python train.py --dataset="made-up road signs on poles" --encoder_layers=10 --init="trunc_normal_002" --epochs=63.3 --warmup_steps=500 --adamw_weight_decay_other_params=0.01
Rows from block 5 of the encoder of a small masked image model, named by matrix and row number. Rows with one number belong to one neuron. Each number is 500 + 25 x the weight over its row's rms, rounded and kept within 0 to 999. All counts start at 0. Numbers have three digits each.
After each neuron's rows are labels from the 100 images, of 14848, where the neuron reaches its highest value: "responds to" is what is common among them. Only what is clearly more common there than usual is listed. The data: made-up road signs on poles. In brackets: how many of the 100.
# fc1: MLP up (encoder.blocks.5.mlp.fc1.weight, 768x384), inputs 308-383
# fc2: MLP down (encoder.blocks.5.mlp.fc2.weight, 384x768, transposed), outputs 308-383

fc1.229:495508502482517471495495483474475493510479499548544525489473489515504525457451511458515488523507497520473503478530496486537530513514528513531530507506510466468491503549511512475493498476527501547505525496460540460475523515523480
fc2.229:519496510479446596500534492491523479516480485511507483498508525489500468537521493521509493500446495517515488512511525539477479493493504498482513477499486519524492514476491482524489498489525528488467478481508475533562505483493488
responds to: crescent (49)

fc1.423:526416471529506482513540549517524498467476509504488487484483508497518540495497508521474499511481518520531487478501472498479518495512476516450460505511516515500510519463441484449523500486531483466499517541518503529485496490522508
fc2.423:530528524506502499492448494473464495517514516525503504507526478472520456522522478523500520507524505510514498516514502516485480470470497545491518498468477487474511521511531500471494515481486491485489482478520477488510481508467469
responds to: struck through (50)

fc1.636:515454483503487488522455490504480524495525528527511497471523527458505513477506517519521530526498516532500490528530462496471459463515552519511502500490531525465481509457496507490516465514506513547486505523477458507497487513509526
fc2.636:479542553532493503517531531508517500488480514515512472506474536495489499513492469520500471502487484484524499500436511483463523529517510426505516480523466500519524518521490522503483503524515496498453520508521515499508502493527503
responds to: triangle sign (87)

fc1.744:500512485470526516468467459519468477452507516476488488529497496486500566489479476474506484512524497500494444470477466496470480487478502505501460492442526505499526539468474493493494515507507456506509511491534530502533514514497518
fc2.744:496523494529468491566465527512513516508502494495494507457526486505510457509531477465477504544535490534474537462521542484507531535474493536520495520498482515495473518547518528510539478509523526495486481446543478490486488501463472
responds to: red face (30)

fc1.303:520461470477506527497518543526493517496456476508501502500535486543521482454500484517534534510531509483484500497508470509521538509487455449512488530547545544524520519524475528518501507507515501459518489468469503527512496489473497
fc2.303:484544553524507553525512492501512472514510502474491505492505518480486479514506490497489496529495520496514492514488532498478488494516552516510489471495499482486496490484502485503492514499509489508471501522549506462479503511478510
responds to: red face (27)

fc1.431:491486463465491511521472509523534498543498500519489494528509469469501516493533450468538542495466518536492486487500525475515514509502467478470473477538504535492531465471494506530483499541510484520527515509478508524519512456502462
fc2.431:491516513453539524496494502474507528474498469491458508482531513517519498491504501503504511465481511532515483499500498487493512500516462477513495512465477483468485505502508538511510480521520510489493491474490506475489523521510541
responds to: square sign (46); 20 (25); blue face (25)

fc1.526:522464553539495450481479510465458512494477498471518512502498492479500521494487504515492539492528525498514489479522528488480475479522528467472526528514528514468507477508507491503496553515500496471508552516452482475570498495513516
fc2.526:497496489509496505531527500533531474504522519491457456520540523500498499464543510492492501490496476484484496519482517503511515505496502531483537479520456544555506515508480499491499460502547472524487483505555475516470504479461457
responds to: triangle sign (48); % (45)

fc1.751:515517498456482467464512519516460550499477511514460477471533495499516497494527501491530484496501493485477546500476469470493505505490480486528510487447483525520483496514530501486498475509500527524498488479489510541514513513441510
fc2.751:494506515501511535510495501499501492501499509501506502506506504494491493500489488500505507503497502509495483497490503502491496512500500500502491502498499494511493502493483511482508494494502500492489497505504504498495498498521514
responds to: circle sign (54)

fc1.417:474479470546484491568467488505536467514526526516529510507503514493512518513498488519503524537490518497516516496470484521500483518521509491507500494528505504513492524509500495458479516496492523492504531540476544441453533559519509
fc2.417:502544517503509475488511510486450487504501499512488481495492493482522528481488534504480454521506517492487525509529534484517497465498487526479518496493508496499533471501470477531500497526496481492509496473488469522513504475461488
responds to: pink face (28)

fc1.192:472487489523498512506551465460483485512497506509470479525524554495503518523483505488513490474507512484483517514514468475448492538533484496458471519564478541512539493546475502499520500498538477486486506541486477474484473509513521
fc2.192:535490500480511490476446478494559494463536514496515505476514528532470494510493526458466459478502529456520520507492478519521532533493462521483476537411472505503443477515516487507474500483541525564508536474534493512490512476461502
responds to: square sign (100)

fc1.497:484519483512471503544484520457475474525573498509492509520491498479524519519477526474539476497487506510490512497466468491493475525513523497570484497504488497534484504489499501502487497488530509512480506465504566532475571532480506
fc2.497:527507503499464462545521506495455499544438484504529481506521499480496498480508472499466512492516460502530485476505475532474532506487495532515455486466494557480526466539520490513507467528502443456458522493524514527475472505518520
responds to: arrow right (38)

fc1.397:488537554521508493526472495492527520477485495514539477524517513534525540471484523505460456458519486520489475494512519502497505490561517506514517511497487560521488534495505508520513495541494479503531475527504507495500463517530478
fc2.397:504509506502509533481498500481497491501516515494529502499511509501483512495487512501474488477496513490471501509506488516531477464489499506483469536510480488489512491489514504513496508526496471475494510508501484492521490499493511
responds to: pink face (26)

fc1.455:525479490512496480444499514503494479478475475515473489479535497455480539504538466524460474477541513510496505469489528505498484499500520507515519484529529514510503472462527545525494540482468462509476488488485483570562483501481466
fc2.455:502506517495525537517484501515509515522488524462486509486530503514515479518506497460517521453453491501466497530477487496505499516474523488496486506465468482497455524540494483490513479518511512524508484465530527447488515489501490
responds to: crescent (26)

fc1.34:515480553473522507508506526490469528518487538477521453493483527467510490533530481526501523508497499505496479495482499513468480472529521542497524489490526568479502503477526476506489540464521495472497512513503488462459526494494449
fc2.34:493475452525495467494495495504497510484514486462462511483522528517545504537508505497470469483527512511516515520537527493513531502470476504488510521491495468490496524529532517500538459510463492528497471497485507523505492506516504
responds to: red face (34); struck through (34)

fc1.294:499449532523487501478492540493532474527511510519480476473505479524525499505454529527509488514538544481532478492513524504488531507528481473451452520489503515487475533471467498529470467513505523499478486499480524528447525471497518
fc2.294:481547509501531499532487544484453513523497507493511510486539491487478472514522509533467556491526519507522499491538462529484466457485521539478519435471506507495559460486527494458496525468517475461497523461538501512522484544502468
responds to: white face (28)

fc1.749:492491523460463549479537508506445503497468510510529536505517520493516527525529520522488496457552497540486495490482525517533504521514489452550510513520515521536491447533448449449486494510531454540501500526493441498501554457507474
fc2.749:533502518513522433530484525502526511498528520501487500463471477510522483479436514471511461489486491474509484497516527498538500471488487532481444530471483557466491529515495528504466476507435508493455520470519536529489485516479511
responds to: arrow right (43); white face (29)

fc1.326:542492511517493488461489496475507484561463492454488522483523472511538510529453504508561474550504488488548516482506457479481553455492477488446504529479496499507496480511498515521483489547501496526559478461497529557504510492509497
fc2.326:473521511516508517531486507507472509516502508481484495478510524495483488462516472485475514505497511489470504472482522528494479532517527495507497472514498510479510501501495514491535477492503487511466512501528501465505507532497516
responds to: heart (52)

fc1.155:521475467495523509469531521537447514557471504539482526474508493485494486552530475508507490524479500466532514460494464483486554480479473518499488478504499519518508455478505513512479494551523513518531491465505505561500492527481461
fc2.155:482523527500492524501468512498519510469515495465504509503504524509504495475503494500512507514507511504488470506496503497497490507501529485499472505489513492512488529506493508489526503486488491501477498482509504480491498499514539
responds to: crescent (51); black face (27)

fc1.116:475500542523523502444475525488536467505484492483462487462519522488487485517495536458496469488536553461504487478543514469504545526473515473504522548456482532473525496494528494549507496503452518530501476466491499528506512478467510
fc2.116:505499452459501504519536509499504528517467518476522506517498475491488509514479507490516563459487514529476473502506457550489429484481496490471466481513496515482476484496497498444478508492520544492513494537528481504493497516535505
responds to: ring (30)

fc1.83:483484494557477482515509501458515479517506547563484496521504508486488517508465494498477462510548514499472496506483478499474518489457486497535516461513483517495500481515514495522481529482492483519534511499493496475543565541495526
fc2.83:498507525487474489522500509500476471474529470497494539500511511481476470492526495534527530517510477468501531478515497529546510445505471475499496524525527487474488521496482465472522451486488507494499479508518536526479507497535503
responds to: % (28)

fc1.79:494521459484500543494529494520519470497479473543483479473516494530523534474490487551488486496558471503533500487524496523534551493507464478472474538457490495522507520492478506560465495490509514472524466511470500483495545487470525
fc2.79:509525542553533514507499506502504525530532510444503521497473489451502439540495492492466525525482533524499505509484516509462418503450533530494496452512501468497505501488521533467506526483492510500506503514515514476515476550514497
responds to: white face (31)

fc1.398:529462499494476537496499499496500514503507508515501510534515540543492552464492525535515518551513490532526487487492536483480511491490474458488499500507514512517516509525510521512486495537520487514542511529483467467455510479549481
fc2.398:500544510513498471521496469489439516508489514477513489489514504486507492524541484505441472497536487507498542492485523513526504488499525551482502490506496519529505480474486483493502493515504483477519476492495501511536493463462487
responds to: cross (66)

fc1.559:505479515482487541522533508523510496498492503545499496506504554540490518492507521547487524485527489523515491487475486487516486497485486460510509508508494554529497516533498534484519502518547474487516523544530496457482539429527470
fc2.559:491520507494505474493481483502498483523516484484485508504514479482514504515488510495489469507515505502525502490525513511505501508498499513497494504513497501494501482489505493509493512498507496476505498483512512507498487517496510
responds to: square sign (41); white face (28)

fc1.520:486445501514487469498520503544496470497473423480536514502488512546493481507503476498548519481496519533492510512509539444507490454522479543514499522487467523455496461498512496497497546514472521485511468505478509512493520494523493
fc2.520:494503505497496504502495493489495491507500499507506498493499504483503496499504497503491492496505503491496489507496495498501508500498501501493502491500492503508505495501505495495498499510493493496489492473514495505510508506489502
responds to: square sign (73)

fc1.500:507491473501495532564512455497526509505524485526494516541474526514491512522477527528514512536493498500537522497478475500526438508477488479523500482539483493470502520486510537504502537509524471472474494553506506467519458499517469
fc2.500:500502507516485466500519494490480489490506490497503476496515506490515518491508503513486476488509484485503518514501534496499528487499495534479507502516516495488511499496518484506506492489487491503514488494479490502512506493507513
responds to: cross (46); hexagon sign (42)

fc1.689:510482535530493486531538482491543509504531502522485479539487485480502532477486505443494506514499487500512517488545487503524473511527529478488526543492503497495486526446520492485524467461490510485486448478493534451502510505516520
fc2.689:485514472514506483493509480479458490512496498518500504515499513499509500515524498522480521485530499507485528512500529509477507480472496510490520472492493503503507509525511499489499500497484472503507490511483494493503497501530473
responds to: struck through (37); black face (31); % (27)

fc1.15:497433484486492515502504526506463520544525553474503475518518497476485489496480482461511520534517534512493544543476498512518450505507565526532464457491525525486486520509550559483498516531512521498494498495451537531452544512516505
fc2.15:519529493488496493514490479504501466477475466511489510482505519493528516490534545476479507502469476509492469519502467497523522489527457482501542506495493478529523478487496472499504469452535481509501483494537533507516492535499489
responds to: pink face (26)

fc1.46:517503496525477472523499462509513544499486525507495497496504508524492512492522480478525474496469527512490524498486496504514498474534531464479551458502490511520459506536454518435502529482538473514478485523524492464485543480567460
fc2.46:506515484496482468493490504474504505490552479522520517505505500476531519498495532510467471502530483499493504486507497502501518496487475529528477546490495526491518449498489470516488465514520496504496496488474449514499469459475485
responds to: % (54); white face (25)

fc1.81:445457534503484492516544502545577512537459500493503457518511514531536499444490459495491531493560507482482510528521501549530491508486479484485532485490464497516520495494484526486473434466536500487519482497470508482528555478517519
fc2.81:508533522486532468490491491502498480521521483503509503476478433476465515482491505536469482512477529549517510490526514521498485460459533493493489490492508538503487480475499477516518554526498480499492525486532480490508498533469497
responds to: arrow right (37); black face (29)

fc1.213:486499477480508497520501514489512527537527496482523498485473415441488507545490530473523516480492465538468563464448500525482478477505528496541510489506458530502475500548517504472528497531503558472490580527470503493468476501491486
fc2.213:498466524529520480482474481465482484454485497525473493493485518552503520473491499490517441501489501445517479496515517443528518506515487492544509491506524509491521511450487477551483476516471478505483505458513491532503476502566504
responds to: arrow right (28); star (25)

fc1.710:485481496489514537515502503505503508501505492526493493501467562525500535560497532548468484531509483503552525496461507504516464495495453485475495464505480524490520504526510522522500519506540469493503520567483477461470518467523483
fc2.710:493511488502498455500499505500491509498509512499505507509498478483531505477515513501501475512491516503506498505531515488524512499509495501505518504497519479500498484483498500493490497495488524522532491503488496516515498490510480
responds to: cross (42); black face (26)

fc1.738:506466515491487543478539534494507526511496513474474480468533497494527536547453528533476540485514522534531516514480479478499496503510485498486500548481491528510518487501496507499511519509502484526513498526495476508473532458496500
fc2.738:487545490487502481526491499494521469497503505491486531481491496502527464454523475511501465475505529498524518456516500498533497513496478511491471498483514468452515511502487462473483514490526521472470500476519495518521479530507438
responds to: ring (38); black face (28)

fc1.21:482485476506486477460543512526501534523481512455446543478487511540532512519497477484486502490459505524483470491503493488510502543504462475495480487504519514515527455477482505478504491500525493527539510483498476510531505482482517
fc2.21:541499508478480494510495528471476481491487482509498513478512511499495488467500506513524490529494504493548519476506511482517509504496513503502456533496496489495521523523459477505494496520506514517445501507503476501484488473489463
responds to: circle sign (42); ring (29)

fc1.428:474486499559443400480472455542551500528551446486510502519503498511506463497506496501500524499484510518488503490483489482509472479522515517483481507508522515528505472450510471493490509505500489500546474490474509479524517524522509
fc2.428:500496493489492523488504500488491494486499497500499505491507506491509502506500496491493499490499487491495497500496509488509501510503497499506494499496503507497509506490488494495494498509487495496482497485498494501503510493483508
responds to: struck through (95)

fc1.700:503464531509474430436488507531523486508528484471528528529520475477524423493526490466521479500513506524562505503488504498557461423501530500464519506504508484510477469494487466495489527497461492506527516464517503490505506513529514
fc2.700:499493500496501516507502496491495502500500500498504498495502506499504503498497491499503497496500500499494499499498503497495500507496497503498501498502498505502502498505497502494502494499491497504490496493498488495507505492490496
responds to: heart (63); arrow right (25)

fc1.597:531454497513501437469458480507512499513482500527486541501505455464552519493542506442502463492486499513459505491492482503527492464455523498494477502479458472494551549501466477486515501503452520442500492458488522512508476469506479
fc2.597:466495505500511536521515497510502487501496495494524503492513507510480505493494476506496528480474493510500497491494520518499503517508503520510498510498504527514502478499506516486486507508515499514482502480500504474490515520509532
responds to: red face (33)

fc1.138:497469530512487460461490510522545517484535487471503518490511461463518481514528461447514465467507515501493492458492511456486495474514535538490526490448492483505484451481497477486505487511457498507506477455478510516530505530521520
fc2.138:498488488506512521503508499496498497498490503501502502496504523498504508502496494506502499485499492503493499496500501504503501509496494491516490498499501513510490510496494496489503493506491496506492487494495491487498506486497506
responds to: heart (45)

fc1.606:517461505481520516524492487560477474479466490489497502522500496500490495471533487499529503451478503474518523555510513461527489462547498499493514558513492560489491480486519493468488509514487518498553449464472484542467493527486515
fc2.606:493497503492497507503491493487507501498513495509502502498509503500501500506500495496496494498497496496501501515513498503496498500503503498500508487500506504501497505495490498488500496501497498489482503481503485502497508508490498
responds to: square sign (80)

fc1.100:492486531500498505502520527513514550546506488496510459480481480515539491476476504485557514482532481508483507493529486540484515506497469482475501528490522514524479482510454509446517468510524491501462527497463511456478510490500496
fc2.100:511522501514507488533485461488479446497496493533478528502515467530498507477525458548452488520508503493517465492490503474482517484496496549500526441522475553526535487474505489534478515517490483454503527464551497516510486517525484
responds to: arrow right (57); star (30)

fc1.240:509501563452510440445513478499509526489506482509484480453511486483521491515506499494482502502487513537483539493465484440511522520513544531505524476463492529489529486505497503470483490495499523500522515477493473531485462510456474
fc2.240:479523477493504525502475495520504506486540513509514505503537525509505519513499497494511520513496498503476452469499511506501502487498471486486486511520469477484492517490460458503522493528509497502490522508493502483498526518529523
responds to: crescent (78)

fc1.434:504470504506565493512492528491476458539493506493491494516506543482524518520492505478495472476534502468509526557515499488488467506521510488463506546553518474507447496554502517476486509505501435466496484530476463480512479466526519
fc2.434:526520498478523474522471462506530506492567488483507537485515486538478499497528481510506526515495530441502520527510460508548530531522481492545505541465493509494504474525505477490537465478492439541528521486524502495474527502471472
responds to: cross (62); arrow right (26)

fc1.448:520470499488480498480488459518483512465515468509489454471501511501489545484437489486504491483540487509507468474528496508523514527500467501478469561498495511519536520475507512507479507499487471503484481453480508468501526522473521
fc2.448:461506517509522527524481486541479499548484494485482537534538482514509484500539525475462542498496507531465498529503524520473470488457520487516503501496494516532478492518516520485503517488537508474502506473546484505501479499516482
responds to: heart (85)

fc1.314:522477488485508521480529492529502508492468465529482513499490521558478505533529525567487504477485441483524530515506527500511490485460458462516515491518510517482448483511500498542490517477507460471475490503493476510506485444517495
fc2.314:457483508520504475504479478473480523512482509504507488500517497475521504500514519505498489476493507472500509511488506499516517506535507519503468480511500476531530490507491513487491483510519486505504506504508512512478505501527493
responds to: cross (34)

fc1.617:498465535503483471476474490483520530493515503537480481481485479501529506444457513501529466478536503523474472512506513536547486548519550541521522507480512509486485516458534464448523485511515464466466488525545457496517548543510492
fc2.617:499521564498540507518510493545495484494484514518527477480544515535461478510547483508463491456492509486451515475508470507513510509524493519491470504521506515516504475519516490488505513519547476491520486510497503478489485497474499
responds to: red face (52)

fc1.161:499479471516492506485520486539543531519529486532501513502494491510463541484494525527506492491513465513502542467498565474489533525506498457519514463473465496516481466526508492509504482473500519527493492513518485475531501494520500
fc2.161:507510510481541501478485509453517471499482505513492489497476440507471529511491481468477505532509537519504472483478459502492462454490495509516483511515489536485470500484507513493492526501500533494532486523504508525464483496486485
responds to: cross (26); white face (25)

fc1.675:522483490456481561513505488503499466508491480495505518485497554496502518523494545562523533536520501488512531502484534488540478519461485494505498505521492539529517506517489534504500522540524485506509526548492495468468498465508474
fc2.675:481520511498493453516493504508493492505520511488503489504491472496500508489504503498497494509487497505499503501490503503509496480497506505484482505519512496481503514483511492498484514499517503496511516498495539534498487499508499
responds to: cross (35)

fc1.369:481496446571481511477491545515531485507468517477509454582466523525532510487501458461536523518521485508555498529509492524514497507492490472502519482506472454485497519485498465525469502564489484489541525495497500525491506501530526
fc2.369:514511497540488491510492529504482508512503469493498518522501475495500505486503501462514514511494483526517488501512510490515510539495530486483493517513507486486525539492504478555532504485504508529510504495520474473493493482533454
responds to: black face (26)

fc1.582:485484482498515497533523473532505477491531477497490506510522465496501542491498480514491511483481507522462528504445509512470480513495515528514534487548499466484491563511501524502489484490513511469507531548486505492468484520513481
fc2.582:508515535526490486510482494460478500523465514546482469487500490518509488483501513497513474504527463516501475525517508496506510462515478477504495463504491519488530487511505486500504501517467490502532505478486509541512504489492521
responds to: black face (25)

fc1.509:520467571459457464507475492451478512458522490507538494522477536467502457473538540454489502500495463466505479501543488481501504502474492531510509536480535481525491481505535460505505487547485486478487481456507534534483503478459498
fc2.509:479483449482488541506524494492488512553537495439464499511512531490475492514491437510492530483495482521479494520505480531484462543477531458491481505501465551512508510526468519494499488512537479529486508537494470485485487532555525
responds to: square sign (48); struck through (41)

fc1.517:470505521503536487500500516550526477513514497542493511497521475500508442529495448478501492455501506491476433520503481497479462476496488543493519511479507522497522518488491490496505488456513460483512500464517528475491498491472493
fc2.517:500519506496468477487507503482478516501479475493505512511486513518496518542461565534527488501501492493543539494523510499501513504537494481503481503501503484484491503515483511482489495483494528518465502514497507492507489497511518
responds to: heart (45)

fc1.135:486508526512501495506482503546539490485520521510537469525526476527521470492538482458462487544509509461500508500476518535528531491494505553526514491480500479531472504506515488498463468509498568512508513490501507521464502491481490
fc2.135:459511479478532523464484486429471504494498496494473522490471522496465508507518492504518492535510499522460486484527512474487459500492486425487520484532478507502544483492487525498501483503525488495506507511459482457522524540506524
responds to: % (53); white face (32)

fc1.563:474499518502502470490477529506469509508479492460494536500561489507522512468477495510528473496512553529528516514481469480474514505497453482486508512485510510520526524522504555515486574530465505488523498520501503517467508478481460
fc2.563:510504515492499560516517507514507498512498470505496498508494519503495494506496494472493509516501517500476469506496519518504505500496513498526501494515505483516489470495498485482524487494528491520488500493495478503483500494473525
responds to: triangle sign (45)

fc1.189:497475535503522520485496506494524515530493494494444546494522472510531508516455525479552522541463453511538492542505512467490564510537490479500514497501516536477487477530495471546508506498465519555528499490504475522499508487502513
fc2.189:499470476448512465517482546498505501498514532487525525471468529509487511471507477507461509475549537481501496467478467544486476484540482481473459502532478474491509531501471494433485485508490517482500474488526522491484539517512485
responds to: heart (30)

fc1.280:509504516518461499503495543493508480494463459507488497494493521522521495530462443524469496486472509515514542477510551496532511520485547491472544497473496534480552521512510488527476505533475454491519475495447497507519511472510488
fc2.280:476513529516514480494486512487497505519471499479555519480538470485450480470507543510484487498497515547505491501465499525495501526512490466505477529503528464514539507490521514513461531470547529482516503513475492463474513440492509
responds to: white face (44); B (35)

fc1.175:488482495495482489517513514497494512503513496490527493492510492520517493549486463501478435544545473503535523513499527515442491499488532466511529454503492513513510546523455531467497546476490495493471516505512530507476519549514502
fc2.175:462495491492518526520505487502499489495571469514475506478485539514433504483492494534481466492539476518490463503466499508530530496523514528503497486512496515532531532515488525520524537487493486535497542521518518496520464507484503
responds to: arrow right (48); star (31)

fc1.327:495495453526495519537537482525534483509479487526502487483502519496503495514554529506503482498493439485543508511530467490543474488482461506553488508506512473536501492478501479539517512502523446468500498481506550499530520501481532
fc2.327:506538491527501536500488489489482508503545514479477473515514486487477458511497452531487524505500508524451514541480546508479511510512521532502489476490525510525481501495490526490462522507527478491508536512501484509451498502513457
responds to: red face (41); struck through (34)

fc1.745:484509493483477548535532488501525478511536507530528506531494538517488547496505524531522503538555511517504552474475525512546480521501490472512504498508484517530500509523488497504487508531547486511522505577500483430472488472542515
fc2.745:499518502478507458490479493527498500505522501495498486493482482490505515505488516493489478533456481516521487504489502473522510502488475504518497486505499490494476491491518489503484513492507503495494514485492518538503504499492475
responds to: triangle sign (46); black face (26)

fc1.430:535493517521532468470497493476477512502502465522492489502477474443476495471498473483495453512497514496484512475540473481477513460475516504480488500479475489533514473492528517479503490517431533510515427474488509547510505493481481
fc2.430:475504482462502548482509478498507525509479524481489498522507508507499507514497482479497526502507519505490491508469508496498493510486502492521523522515507488488481484506525496510516503505545473472508512480512492491501506515527506
responds to: star (30)

fc1.579:485525520485538490524472508473500517561501506456476482478435479477456523540452519477562511519472444494497542511479461496498478459470500527547502476493506539524477499553516495478532495544492520484519523515507521490465507525490487
fc2.579:521460500526517483477507490509483493478501494503494511478538541521497519457532473498461445496496511468494504510486522479488548540535468494525507520535502472468524497484510463531519502491471477489476498458523505520497512488553506
responds to: star (32)

fc1.353:496531452471499509469539437520499517506512504496488505481446501495510486524489507526490466489451485520481494531521492480474504464469518486530554488483463456475503509483527563495466519503526531475490517465529540487502543505517478
fc2.353:493484490499494501477503520498508506521509498523491510473491496477496487494482499494485495503512491529461491488522495528508528496489494550483484494509475499498523516486494492493502496509500503481493517504531516522509494524501494
responds to: crescent (100)

fc1.555:513495521494494517481518502506470505519498467481507518491487508458490519526497559516515483463513460465536508461541487480504495503473519518534483494482464546501501513524506513490545535508458441473485485458490486499513508462501506
fc2.555:474443485510518486522494522502521508503509507519522489518494503499533494506478475491490540490494562522490476554472501501517507509522515513529501534517514491484480494499504499476498471482476498522512474518515503518473481510510508
responds to: triangle sign (41); drop (39)

fc1.727:484485534512538564511507509505531469473525526470508525500518565480475491492477479503461547508531506513508496528541539514518449547486525499488494503503505542435465527537485527504515485479477473493483476535512503439487503433494521
fc2.727:507512503505486459502494495496488501503492491506496494504495482497511496509506506496503491484504499498493508493505491495494499486510498501498514497495488494512505505502517501494489498493500501500511489500506502512506495509499476
responds to: triangle sign (91); % (34)

fc1.401:473447460500466506511531529488497516516503512517427509488509543539524515512475499496521481521495492516486480521482489523565475497498467500493489454526530480548481479517455526494508486510490476512525550478494492488480484471520494
fc2.401:517572522513465496545506497480483488499494492517553501477494500495491460476508486497509495498496467472522515472495488490534502517509522530540468517509493487495525495476467489502493494530505493525456506464473512506518501478472508
responds to: square sign (44)

fc1.214:549497508464499514516489463530523500503510513497477508508519494541518476483492507501496479459487491536446518454519529513515511469514507473460527461477567532518505503531518544503485527491500512510498482475496513458455483473483482
fc2.214:476491530473510512505520487522463525493492515489497534472501524485502513525508448483522501468503513503523467485490530499485502508540498521506485471517466494486490488537482470511505518470507486495503467501510486507498528520478516
responds to: crescent (88)

fc1.688:493479498506547467500557539546533477508500490456507508505505501475515480555532445473459486480508513496506485504530481499485478481502496524496504465480519523487513483486516478486502507445509474492528458466464554538541516493483515
fc2.688:510507498490501496464458499508469551536486510486494507478484499492506489480480514534513523504505478481446496528505481496471484522507506467516550494507501478496492530517481469477443479501509488543503523510543494494498499484554493
responds to: struck through (36)

fc1.123:505511478488477552537513486468483452471470491524507533502476550510473490516477538542490497567495477483502533531506503521520479480498496468483486505510479511516485508540485510514512513500533522485478522535523493469471508503495496
fc2.123:500520500507502471494502505502491499516505505496494493499491484496502500491502506499499500513505504494509504503504507499503503497508495500498506505506498501493501499492500497509489508499500497499516503508495512510503490504495490
responds to: white face (50)

fc1.634:501511484508449478483504524466493520488505499454527497527505487446488445491546509459512490463494536495483482507517481504557431521511525545506484469482523463516495463503480513452546497548531487499433502474513498552497514511516485
fc2.634:489463526472484477530494483511539490487498482517500514499503519536503558535464528491505517513498474492508491491501492496470529495511509471500509553463473564506498511490501492549487502506492518529495495503501465467492461495465509
responds to: heart (56); grey face (31)

fc1.202:489514518479493528465494506513507543542514485491485483465498519492487513525474510525509480496523488515490532496481504457503493485468485473491493511484478537485488509511521544506518495509494489520525488483547456510495486438481504
fc2.202:522509508517525511524522485514490486473443526506498492537523489484491477484497468481489510454486507486505469492497501515533525496539489506519461531526496489474466514486493492461473502492499516475496497498516527521492466517543499
responds to: triangle sign (60); black face (33); ring (29)